Weights of a small masked image model: encoder layers 8.
Rows from block 3 of the encoder of a small masked image model, named by matrix and row number. Rows with one number belong to one neuron. Each number is 500 + 50 x the weight over its row's rms, rounded and kept within 0 to 999. All counts start at 0. Numbers have three digits each. After the name is the row's rms in percent of the matrix's.
After each neuron's rows are labels from the 100 images, of 14976, where the neuron reaches its highest value: "strongest on" is what is common among them. Only what is clearly more common there than usual is listed. The data: gratings and oriented noise at many angles and scales.
# fc1: MLP up (encoder.blocks.3.mlp.fc1.weight, 512x128), inputs 0-63
# fc2: MLP down (encoder.blocks.3.mlp.fc2.weight, 128x512, transposed), outputs 0-63

fc1.423 101:519493572485505546459380444479425527463546582530503528495558502458433532493448503593485477449496448512584530507494517532444558462557547421569482570407391478457469562455393464441417530534453533
fc2.423 092:524412527461495487536636521511499520570510501435536372520571493423504641491520539392524447437501503476604515464532527531515490523503459441491531531558562517524659446460356496450465535537540492
strongest on: square grating; stripes at 60 degrees; stripes at 45 degrees

fc1.309 090:598568366451517529450501567613544524487500440422513629530463534576594442435575593450516463582523475495489484472474466507538515505469456468519547443604501457490598513520493469427542539502482581
fc2.309 091:520572422425574477390516455554514520452553519366570514467474529412527489498481524570507447504478500544461532517530470508451545503555418499466575544485533505628466369444507470592459551533597502
strongest on: sawtooth grating; stripes at 0 degrees; stripes at 15 degrees

fc1.351 106:507456477519450526434426580483514541484574511374599615520500515534512516472553561538463474609511465486581474487491466510456478509479462547617573379562459459475566527511492451463460546543507576
fc2.351 102:494507634478576481441491465481485483542385517526448405469551555397443514525500437462539473332516503459499509516538550479533519512508524525584539509495485540479619593508490509510448591572484463
strongest on: stripes at 0 degrees; very fine; stripes at 15 degrees

fc1.109 099:518486448469538498451511474590459470501321488562501494551490527508559473464492545615531469462497528499429500449559504598483509495486534447515499565629428490388599512467518475503485530626460498
fc2.109 096:486552450495478480347440416416542426566465504457563533527439499565635506495493517455505432505485507482475491471548453504551496550450491587574468474413425482496349416487527494508526457443517504
strongest on: coloured; sawtooth grating; stripes at 0 degrees

fc1.236 102:504456398492491495472503539488452492566638537434398439531597541525428464523510492379509466543503456574481487488510496536525549508497536475487579520623529522485538467499512467448486448548422500
fc2.236 100:439556476481563503460430462496485501433432479545459401498456490402520621528507532586558467528480515544568511502491507483515441452608438448478527512518533466401430543481462591592467533494535481
strongest on: very fine; square grating; dashes

fc1.398 099:542575522452578464444469478472507473494505453446502510470482504557508414498584540507464479558541465459494460468467475527527427474501452488584588483499504494508556487373517596403519412494517483
fc2.398 112:462485655538459491514566550526524490518583464444507488510569518512471479519508379445518505552479521514543507563493468508509499523416477490485514476491546515577474336414480484570433390576524525
strongest on: noisy; filtered noise; sawtooth grating; angle: stripes at 105 degrees

fc1.504 098:556570501436592549441467520447442503485543455494530495534542519550457522489527570498520445545475503504523468485544543543545597501532444553587531485640539572421526553471377526447459607417458524
fc2.504 103:451425512561502522487502527459468485435556502497477553466408403461442593476504518498506572416510501513405561531564448480423473508434471542431470592429483601501541441486424481398595436520496492
strongest on: stripes at 0 degrees; sine grating

fc1.271 139:471576446472549504457369436474466485549589471479468470522468527583460520478525497458497406472516491555478479493507512541609518552504475575554598500502595493514508535477517460449547502446431493
fc2.271 143:486621440510549515622433546512492546542502536595608429495403492390432550522497501448521507450504500490502486502450533494491461508501423473587453461524391545535494595471459483477540483427458578
strongest on: stripes at 0 degrees; very fine

fc1.494 088:489471550486473476437510518510529467577518486449488474508561507540431478497521501400481457578501507506496502490490468479475490492445497498561541534398482410550507375502489600463527585547491621
fc2.494 093:477433465536504513558513536507522589620518490629460636507395527408461582512550437607529506463500500554587529548483494499457494506530571430482539545589504582452375551498522514553513498502502563
strongest on: noisy; very fine; dashes

fc1.467 110:487513482353458506434488433527436487485508484587446552512621497502456441539589512549585472516441484515569430490545509554532595523502468534527525479491509525469433533514505489445590558548453548
fc2.467 117:582468458544529480591550520460488533589524569518477419504428499516479502460500583393516486438528462550454504511556509525490466497476480512514578450539542532414542396507487525626459536458502519
strongest on: dashes; very fine; stripes at 165 degrees

fc1.311 093:577396539452573474388432517498486473417476528502497540508447509450545518567528541565491487541494504504540457469477474528515514485567479435482566483486467507517573514464434444450533550605437387
fc2.311 073:544344435461524521502453536473510446408649493582528559486476529504507540523498583559503520633505511461431496460627512484514502484503436498525451562551485562546492471466446395560556536590551505
strongest on: windowed patch; coloured; noisy; stripes at 0 degrees

fc1.510 112:508481492470470421417429536454495539524565514388471468526499480448460574476540560528508494502520508528490485437536454558554457539556583419568573516564462454536511492489426497411470523559475486
fc2.510 104:466485484512406559461478493457510445413634505490398554499623479618475621535498539494502535581487465457534497505466472479515476508460379561485496493498628458480517461526466540413557634534518525
strongest on: very fine; stripes at 45 degrees

fc1.473 099:522452471468571486428484586481412526488506548563447463503498504434507455594479541557532457480438460557441433500479469515463501524603529487386503488539469471446547568521531428488524639593455404
fc2.473 108:657449443519588535569477482482538553534535565512606542466505501473432466496499541501514505409567532520497506500458475474446478527544587465470439521586416483545444512627574491498431507541534521
strongest on: dashes; stripes at 0 degrees; stripes at 165 degrees

fc1.143 095:483513478459454555463465481487471550465506588513487514500595611521410578544486476539435507496505399462596525519575485534529612478537523469592556590490411523436479480452473505414443505461474482
fc2.143 087:617459432554512541499563490590483504492563493567506456446435466457459653546496521479509526481473471445408496466550517485524500504533598490526584503504536452456627484527393508458553578538554489
strongest on: square grating; stripes at 45 degrees

fc1.228 104:478389353469522480431536453454436505455510508434462415530412490649576506509566582493567448443481515536510424528512534622540522511487494478557535518548479508406488458490482466486497432451427529
fc2.228 130:516587566492507436502547515548501447546464509546451493533614513317383446471485538393487444467497487471530500517410516485528508514452428438429502526452506439405552545581518553456475603551546476
strongest on: noisy; sine grating; filtered noise

fc1.411 107:506445510497440468474446420485497503414491525514495438538574473541462544475532550416475499522571533504501486517380477552400473477469543518500516397428474404514555504568436505484545469447477451
fc2.411 093:499445487458598494438523560552535505593631505508453653519496458568432442495511505557537521599502485483578502516437452497469503515565553496531481507504561350530466573530582455484562455511490543
strongest on: coloured; noisy; dashes

fc1.356 099:562439400505543468463423595444496465488615555499472525501531546460449497459518481415476531585510505516453452451551475528474517521535519506501566497610519571500505499435449405438543603502403490
fc2.356 096:471527607444503543530526463492498517564538503543420460486497489416531507497498493464482524496487502541505566436560515500516509508566421525466461435447448547506327545500555479524444538565536475
strongest on: stripes at 0 degrees; square grating

fc1.431 093:489508491466485502477384658514493432488440491508502533517479516508524530536540468475506469484475473594483481404500371454513514600466527440452497466443477446434494509517504450483544496486498551
fc2.431 101:560473488461462489498555434518462500604383513478457471487489483542506473544522465582529472527506482565502478465475489494525503501458453517447450437480442535479534581566506491384540559525398417
strongest on: sawtooth grating; stripes at 75 degrees

fc1.62 119:502559570503499463443490468576531561510522475553459602566515507462417500506522502475443412486571447476502503460483445519458496477532534474538613442497509435509582544547480525391530591612501481
fc2.62 120:516540407585441491472490421482501550520536591556459519496493570537561574477496487474496496436473540513532488478561532476464539470505544443551463527604473584487471517542527604562515498489409547
strongest on: noisy; square grating

fc1.471 109:461568534334522502463497524493416494569547523473406579559548491472517509518513519495565412513476488564503477486489488523597589534507415443578521536438470453470567537431515475445511532496459560
fc2.471 113:516476496597567483494436503490520341480556534554512511508498487543560527503516500481524471482504496539456487481589498555407559466426420506464476505475490643470446496460579484471480443491410536
strongest on: noisy

fc1.33 103:500457488516527539464404497483444443423501531528521468490512565428473589570447533518458499440516428436492492587523599542471555394539508596517462564528433528492442559467573459538478562558520500
fc2.33 112:531523537456638494556484597504497634445482480451626507516524487579524538523491483577510505532492500545459497490511490514480497481505596471559534424507524428467579446545484506595418397554503531
strongest on: stripes at 0 degrees; dashes; square grating

fc1.2 091:564517439514573468485378488495540520560452385469509507467489433465495612403575576548533437486522485562538466462436496521578415557560573541526512493589473545426421556480521507501434486549522519
fc2.2 085:575490538529484497443529467470493508455456516387516392508573571528562389516526560479527496557483477476502498483631481534490527500538515468549530574480379472452582428537546418514474558464462525
strongest on: very coarse; stripes at 90 degrees

fc1.36 077:523474536551418525491340448368545551444570565563547461480460499570561447487489461390411519418544525514411501487461500496479427513490585574497497432396542459535486467519549527469461450511428560
fc2.36 085:559528471526567538483535480476517555512448490502614506532555478566395516459532485534490490566449504516542499527600456472456518515507496429487459505518408529611577444449441385574368475442489423
strongest on: filtered noise

fc1.313 111:433521488457440579468308421451468520513485549537488528537523584492429533486507455486436466448532396498529525512599482532550613498536462514579544490545446514389500617480492488418476502495487528
fc2.313 121:423599598508474537435506477567515497514470441583509440536526476585439522490518444589504521542486486488526501466470513542527472526564558543470520542440475433530544505486368547490541470507518626
strongest on: square grating; stripes at 105 degrees; stripes at 90 degrees

fc1.18 087:609530494528514479459417548560511538502412425511596464553571458623517485397488482473439450516544511455637511490479495552471460434533590603478553471451557545514468484485482483468435480446528552
fc2.18 087:478591524484533536555477581447521515440474511457518479493565506384497476494484517509495557372495474542388523440576465476477465472468505488568478553576540538395498490549516558529430449537531417
strongest on: filtered noise; stripes at 150 degrees; stripes at 135 degrees

fc1.50 108:494480506508537469450483573473418528549626522429387505507623561415561541480457583462478459474464487523474466537464512530473565462540486512492551520568443512477563453462485470534495508427469533
fc2.50 100:605439470493555550516571523506472506465523606417516644501483543498484469456460451484454517383473513518519496497477554488461506508480494487464454618443411617525502511523467451384587498553416498
strongest on: square grating; stripes at 75 degrees; very fine

fc1.496 104:536495461482475527445465459379505568432475431503381626512597530455473552459551542487518461553440472520540456498524498569549521524561475602497549536499495525432461570493466507455481451529490505
fc2.496 096:536473508515520501565558474548500441511588478503464560501448484466450464526516397605490536590494533512543497518520517470498535471485578517488450439545507490475529376518586436503611535506501414
strongest on: dashes; stripes at 120 degrees; stripes at 135 degrees

fc1.317 127:495534431474544508412364487481474550535583488477446505508562525532394524462503548448495406491525494520504474484502494548602515517476524504514618523464538485562481453479514509448487509469419517
fc2.317 151:579383466553307524443574442474499506462616544391374479514505518533523504531497554544510487512461514500522499519571513525534543493471519503423570516451613494434404450533536529499518502554476516
strongest on: stripes at 0 degrees; very fine

fc1.169 093:433514523519469404471384514484455497545482571505443508483436411429459537540471529492577502470438532529470445438504421511360415563541619445512515502484442438490494489521483497541457469492441495
fc2.169 090:514435495516468521555582420613510559547554488397555442483478495360527490504511511489493535431527455534466484486561500483531493539511391488496589459494411530495453385454502506549419601522481421
strongest on: sawtooth grating

fc1.39 091:490437376447600462440399545497438543513440527425523497513546469591573511494509583427589448454440513548508440515442507537553523508516530451495507512559500505380534501428497532513494454457425577
fc2.39 094:469600545492409478563563536656497556476531511501451537480443484444502470512498477570452502597491463475526478474514499534504524543576476495516685457420466451479478509501497529529497599409506486
strongest on: filtered noise; very coarse

fc1.486 082:471446530518488452472378465368474575496510531484466504509514533472462463509510489409492434498520500533521490474584446484554487548613462644562525485499419582364425456481490464491385431462480502
fc2.486 091:466474383527458501494485442504501503426419509531563407518394509430502576480516532573511547455498493472524527544509511483547523475574527415435585561536330489415528447472499497585376579487452512
strongest on: sine grating; stripes at 90 degrees

fc1.483 116:537484524469506574480435502426553483517551407482517490511525605460509519426582520521465515487589486472494470496520519503627535515580526514599515492519528550483543592522476549408489503517512548
fc2.483 111:508467529513462507561619380426501531468541513593482535522525479524591425507477423578481527547497495508509507493506487493430504489500612530511511499534599533521523565512626493492603475564427377
strongest on: dashes

fc1.426 087:536534518462501485492442515452488472486455510464483638523474536405538623507522517586516531592458486558520491465456421440570510556567495479516519489576455525502491534472407472477529491577506470
fc2.426 094:546567441419510499496606497534488574541499519429532429522489453530497415459495588502468456480506471552558546551404489491426478495416530571493454476415476538625557591509565465400551560500462558
strongest on: low contrast; dashes

fc1.22 110:519499573420525531441453452491445522460504482609469458513571515466460555509532509565479494533532441443597480545525544593553556448520419519623521466541434449458493598521411535451518493426520537
fc2.22 104:624516453536528519558524455474493556474590444530544431488456455407448435510482475478511533534511485499518471500554463493478455514465510562421581527481615615495598457609374488479561503463500574
strongest on: dashes; stripes at 90 degrees

fc1.279 106:530442486477452456456485530491469546516527482532472518537538475504577458539522528443513462573458500467566466522534500527441478506489428571445514543452537479456486526599589501442528492452503509
fc2.279 101:426579602499365516498495638457533512513492465514422548477508512521398583509488459437444513489491503452462490463498522499495446515519466525507520449483576439428579440439424474520467557593593472
strongest on: square grating; dashes; stripes at 120 degrees

fc1.364 082:498486447529538500466424572432500661502548511523459396460557503550484525471528481447525545521467501485520479477476456472475479542563538578457512562521529551516409463494448457545268472477494472
fc2.364 071:481503549503536519724429510513506368585466473338464526508473489623470382492496486507493472502507531589561486508528458489501508500553517492521489516495497526399494480494557489501381424433517473
strongest on: sine grating; very coarse

fc1.224 104:481502474452502459399412551443544485487529465465435512569497566536584541458541525496471456535535536593506502473484414483478528521559487488547588539544447484542462444463476510446524428522505449
fc2.224 082:398393589496567511399424584426480394477479489567497566476564496582424574516491523494497503392514484500518496497553535488500520465485341557522518485557524443448538412444529469522488467664571466
strongest on: sawtooth grating; very fine; stripes at 75 degrees

fc1.140 099:575525468464536503421503612570520541590550458525414565563475524448506417437556568464487447479545481515521480477409454509486452497542501481439622450461541445513494457510496485457499505468506460
fc2.140 115:540592406398677541513450494479489473438471497421542469492523501579550453476511508546550486470497471529435526489470504516438473521562547570547498502555567475513522642518549486570523441486546450
strongest on: dashes; very fine

fc1.89 078:561591432487480549451447519459500643522545491435428439556459561527440595504472453408465535476526379535483564536560506485507486473500542550501496575478386586449354474517560513536431457521553551
fc2.89 064:452492626527513524625464556455499533457430487517461576516526523633410465486528543634506500473466524489458507530520512514507549520525588512408495497484534368527599448491451514501460460527514440
strongest on: sine grating; coarse

fc1.299 103:468431492438443518461456590458519462530476609512491455583527534435444539569576448521487471499492435490536514375543386465515567595492443504439505523573456575447498508425543484408517505525489548
fc2.299 106:382558549463428486566560557565511463515489453532495439491497479543444513482477488538527435500512515497511509511392462516520495491524504519565429491374511389549504440396449487422587542518586588
strongest on: square grating; stripes at 60 degrees; stripes at 75 degrees

fc1.164 080:493478464521585470471441547408485494523507510501454411517477493487448441481500549503488483521528518457506446573546595545481487423509482583494467528425479565569514483456497490573417554494512384
fc2.164 084:502424602492544540524491473528497506498550491453527516513525545507564511489475452525551519430491508553518493549540469522482519476521486448560480433522375467581470445447563462467354462460469488
strongest on: stripes at 0 degrees; square grating

fc1.40 090:469404499524476435466397464505449479393469585556523481504503479380429570558464515558486448454483453529480532501513477501385514450570571495497514485499403494446453483443460479512516587556429475
fc2.40 096:463525538472535540541524534519526524402574501473564462464478523541511543534513437529436486425497487574482530536500505498522570500461553449472599492495530425506460338478480624498471558617555505
strongest on: stripes at 0 degrees; stripes at 165 degrees

fc1.434 107:546519538450430473472520424521457471418322473527509553543595449437452551487523553396530458593493536482475479470449464519426517461516495488567525473620370547444485584559378510475516489454511457
fc2.434 091:509443539559367486480417488479498383500450462492476593499404467502578435445502478505477440499489477449525489497559560492493523544432617462535574529651485479570468517489532540624573545431484460
strongest on: dashes; coloured

fc1.104 104:568477472447542486436415495549494525458456465394488528549478474502416546452565570488551404539503495569518440451508441537475445564556545480477570486600615530375497528553494512432463548416428466
fc2.104 125:527418514481505513495479484476479533373576491516525572494438452612488567476503518515489553520486502416566499519566484489502463489480421426504602461563393505495566490590557471529427518512447453
strongest on: stripes at 90 degrees; sawtooth grating

fc1.274 109:518494491457494552482484480538514551560476559544443471564458529503501506505593459464496468446548462544483463397526450489488403521483401382399501559449570426471672544506555566441536528472524467
fc2.274 101:384468629490595492502471490470530457537582478508585449502550529522562508491538515458518513450524498529463467521496493508442523499516545483538546417549561461491483499471468424505504360454512488
strongest on: noisy; coloured; dashes

fc1.381 104:480467488492485529461428448439432528408534543479482513539594614464471538531463513484473443513476435465465519554504530547473610462506458455553535583549388433471559537500488566533466500509474527
fc2.381 101:547514486451473489501528562577475540584476497550468455506533525607517564496539441505499439537473540581591516478374527459436503486548554482555578505429602475445514533461450431472501524494444493
strongest on: square grating; stripes at 15 degrees; stripes at 30 degrees

fc1.461 092:523615553494453497442453543406490561424409530429492557502377582595482549498470504544433466519484450518458512500449480498471522441653469485419542505575459624508509524533608425451463460442483470
fc2.461 103:533482477463539534568528497512504464578505508566526570507549494374427463521516531609506500436488488520568505512420518531492483510607484398504457549487548392618511484478415441536480520533477539
strongest on: filtered noise; coloured; very coarse

fc1.465 099:469455409506429429443433522593483439458503543443565510480521465512474570399460506473524500397485551532494518446477442543469476480513603440449503532474640503532423413478471527478470538474390421
fc2.465 091:446417512526468499535475456377517533439461468556509585504589485497629443497516501566468498511496497504404519541489527495562490500447437408481491505449434525492381503499643486532602465406519473
strongest on: stripes at 0 degrees; very fine; sawtooth grating

fc1.260 099:574457414516574398447447614462533500474458502501487511506496511443588464567514552458514476542487567572407446493501513525459479475555468444412494530536549528446473428525519490513570506458460477
fc2.260 100:428581606487473476518607591505514531547458526399437507523548502531438593510482504452486467438477481475608491512503508509500514508475421516460553546571479425515582554483427460485525472510462580
strongest on: dashes; very fine

fc1.495 115:550443578387592487472491435468403546452488460427482462537581522564608543549493554488523484513500502560521452530454517566542513478509604548484519509528493515482531513542525462535487510489468373
fc2.495 123:526453479551489474451467486543487471482537546464446503480553464516438404456468457582528481432485470463545501450495483422522487470446447517503485545347573532533458554436519581383503585511507483
strongest on: noisy; coloured; stripes at 90 degrees

fc1.433 112:554538430500467575447484526404524554467555467497451543504561587524467509492480525531418513563509410469526516559497519524535628442559423503527584520565461462522551524541449494453463489535505530
fc2.433 102:510521521503531497574518536374474516434566524455501575492485451477441539575522483554505510480505495464529502536451499486485538494477539559476414478378604485493477568512515493434528553544460566
strongest on: sawtooth grating; stripes at 165 degrees; stripes at 150 degrees

fc1.417 095:513480531530527549454500546524568520521499514591513562462498581497466492522546530513411507551586443415485431504519475490483485522586520432495574476467497492559529466538504431436519570572503525
fc2.417 085:521565500571590448623408508561467573561499446467550436537455434461582484459537489565485523460508519521506515531498530461476510473383514514435548552486497443466566501466627485501496503589475524
strongest on: low contrast

fc1.323 081:452524547459557471466488571387444629526560565395499384522436560415427617532507546507538461506476483499461489542529525497477539517512503482480438553510370496504488538504453509559425483517510418
fc2.323 074:482533526445483516560443508604528468450446467613485474494570497592584439502475450618514443496531491621458507539516514495501541498575459554472487490576419424511534566408518498551460494451466596
strongest on: very coarse

fc1.393 110:464506560436491548459386496426531434448482524519549579523412584465584499491499471601470501496545486415496475487547492515516505516540412443571518549457594411542509438550530466478470623510504579
fc2.393 111:483628458482456489452538465544513460414587486639529498490662504531440530479515494462506513481503488550499518487368511515553521508534487473445534534601673544450522557558479523551516587427482555
strongest on: windowed patch; very fine

fc1.59 096:464460497477486471466454575604524519547389455520489523534496566553505506514553474538478485579473504489651518494511481478518535507507431572439544570384505518494467607516614471467556520529532608
fc2.59 083:447512525509492492629631529472467602490491493553453397514543448371378558467484518435511482461499525507559512505550495511544499527513546378534519491671481555525577570418369508471444511522485383
strongest on: sawtooth grating; very fine; stripes at 60 degrees

fc1.371 085:471510656465497466506404427583477447594427527550409487504525555437458500498535481527458502530522525474519452500491472536585555539607502491593507497513474516376512540571435490490509429510446509
fc2.371 093:438467320453482491475560360382511558513384477507405458506528524473390582502488477528463505509517507508455518505413497525503499513517592438478526508482421494519484507533522515468443595510483498
strongest on: stripes at 90 degrees; coloured; square grating

fc1.199 090:476446542511422558437471481449519540378508528544510464481509607384447505523493518564438493534496463466423477495512470499484482465583489500437556349519445478509531462453525425446570570626497505
fc2.199 101:467469498550647463585479427462488484581416463490534473491500451457470514485540521489507541450483509588404457523621474496535487478418546559412509461451551463386530467448522597453477502559468520
strongest on: low contrast; stripes at 150 degrees; stripes at 135 degrees

fc1.61 113:530430468444535522460498530444455659498583437451482533546627550549498523462539546473524468464482474557507450499501524536580543531521511526515575476558506543472526600517460423476315527427503542
fc2.61 112:378509504543498484523495568613511510528468469523497531481486492422457514510494478514456468412486519438435514515442461502537510490434466531515475606395487521461385447469475491513502551546592470
strongest on: sine grating; stripes at 0 degrees; stripes at 15 degrees

fc1.320 093:528432421387534504442479568468400494582543479364442401503536452546452503516540551471610474534443474567526442505470540590470474523477569489483482536564442500397442505506448513537547516453452500
fc2.320 113:477501548585603495555567524524515492511416507518532469494513481373406479498492477558508509483486482494453497541563457499540537514499462450415508519491468431457581525459519579404549501672457433
strongest on: square grating; stripes at 0 degrees; fine

fc1.194 091:451481419512492513458419633444523509498440478623561529536442488500499390470570559428497446450520508486512497440535484500433483501549499529454482439450545482535496499425614530504540617491485558
fc2.194 092:555434553437478500484485341505525488522453503552474536555420493434462495487489493528487495403519500581551500528600512520465491496509541476499534630457492521564440487450526560539499548450491444
strongest on: stripes at 0 degrees; coloured

fc1.478 085:464421416481573447456396487449466505498502508494537421569505516608580537523515551466533445545516481399543481504481512562511529519530557442514534481521440473380538548495486459513523455435449522
fc2.478 086:555625595537491453527583516649537604578474514598378442478524510483394505475465485561442520394486474474419470538487515513537470492501537518527525448478442495495556513491540452541404466507526487
strongest on: filtered noise; stripes at 105 degrees; stripes at 90 degrees

fc1.325 124:547469442363584526445425566489440443595493480465538486538512482476476507544575538520560487544425486611514407443550468548551523599514535451525500566561532470397476505454449501470508570576422491
fc2.325 130:545551570485439518508474500454501552519340518483517476482469450411487450561477431548532543458514482513496495517383499519465499506537575499424579483435532401446597564471584488449543572649409491
strongest on: square grating; fine; stripes at 90 degrees

fc1.74 094:469428435549538437474362502433457460427492540458475505479469541465426503464467560460488465412491471462507442564477580528470449414547522576510460485453448525507489495479524505563477570469513508
fc2.74 088:452407526477611463537552520551498581465539464455618492515543494484482485469459465425501426455509485510431509556566482503483534480475524465610523477546467519418536480445532462538336508527491479
strongest on: square grating; dashes; stripes at 165 degrees

fc1.410 101:496476435472508524461443561455510475480568491458484668469560562592492466557462523528428466548526435525482478522410518505506504447513432467550565619454549365562539436474602484484490443541512463
fc2.410 101:427550518515322481691506494452489513494471481591499576474391530559557489521507497428506488509529468447498546504425479521533479465462504487406461614419499528536496422510438477523485572477530574
strongest on: sawtooth grating; very fine

fc1.251 095:444537469506506499492511455520480539408541481577532477491538551549466527484492566494502523548494481413576480504344510540516535490505521484490529470536509488452527462477516483531507581648472433
fc2.251 098:622452537479506478413513435539504484573456515534464511503531537428407414483475486529498480435500479565474516502538497490534582503524462440539419546447466560591502476482509498365553605457466447
strongest on: noisy; coloured; windowed patch

fc1.86 104:417402491480516474478492470548441575483622488482564642473453587493444506548477553484561519506429507452541418516529471515520553563566502494509523479606488521484581479522517484485461579420417520
fc2.86 093:360562488488469515452468499568524507558371507493513457494514527540465423495478541621476457489499502514445511506486509455541515483485559523546446509403642507500482532380521526416491518594450422
strongest on: noisy; coloured

fc1.509 099:579497515482500490449486475442477456526585441429468463465507535537524468500511588519489521521531474444495421526483507581596489499539486524566515524522510614469631511549484499461520443534454502
fc2.509 099:450432548458475517540549548561520425521555437517496505522543563481438530489513415580483498514497480540594510466388518498644531517496393448453509496512540447576444416364521502507468558535558519
strongest on: noisy; coloured; dashes

fc1.180 094:594454445389547511468433467463507486494399449495568473523487469583462619492560544507519476583520519486472469502495528615509535491509547510459489536511517500434455472497559553504509457505473440
fc2.180 086:535495636506508508508482444503488594544423507466515503495511531446439433472483496505485537527531543484485486460580522490487482551490524469558535485552523539436525498512431542497464580504454411
strongest on: filtered noise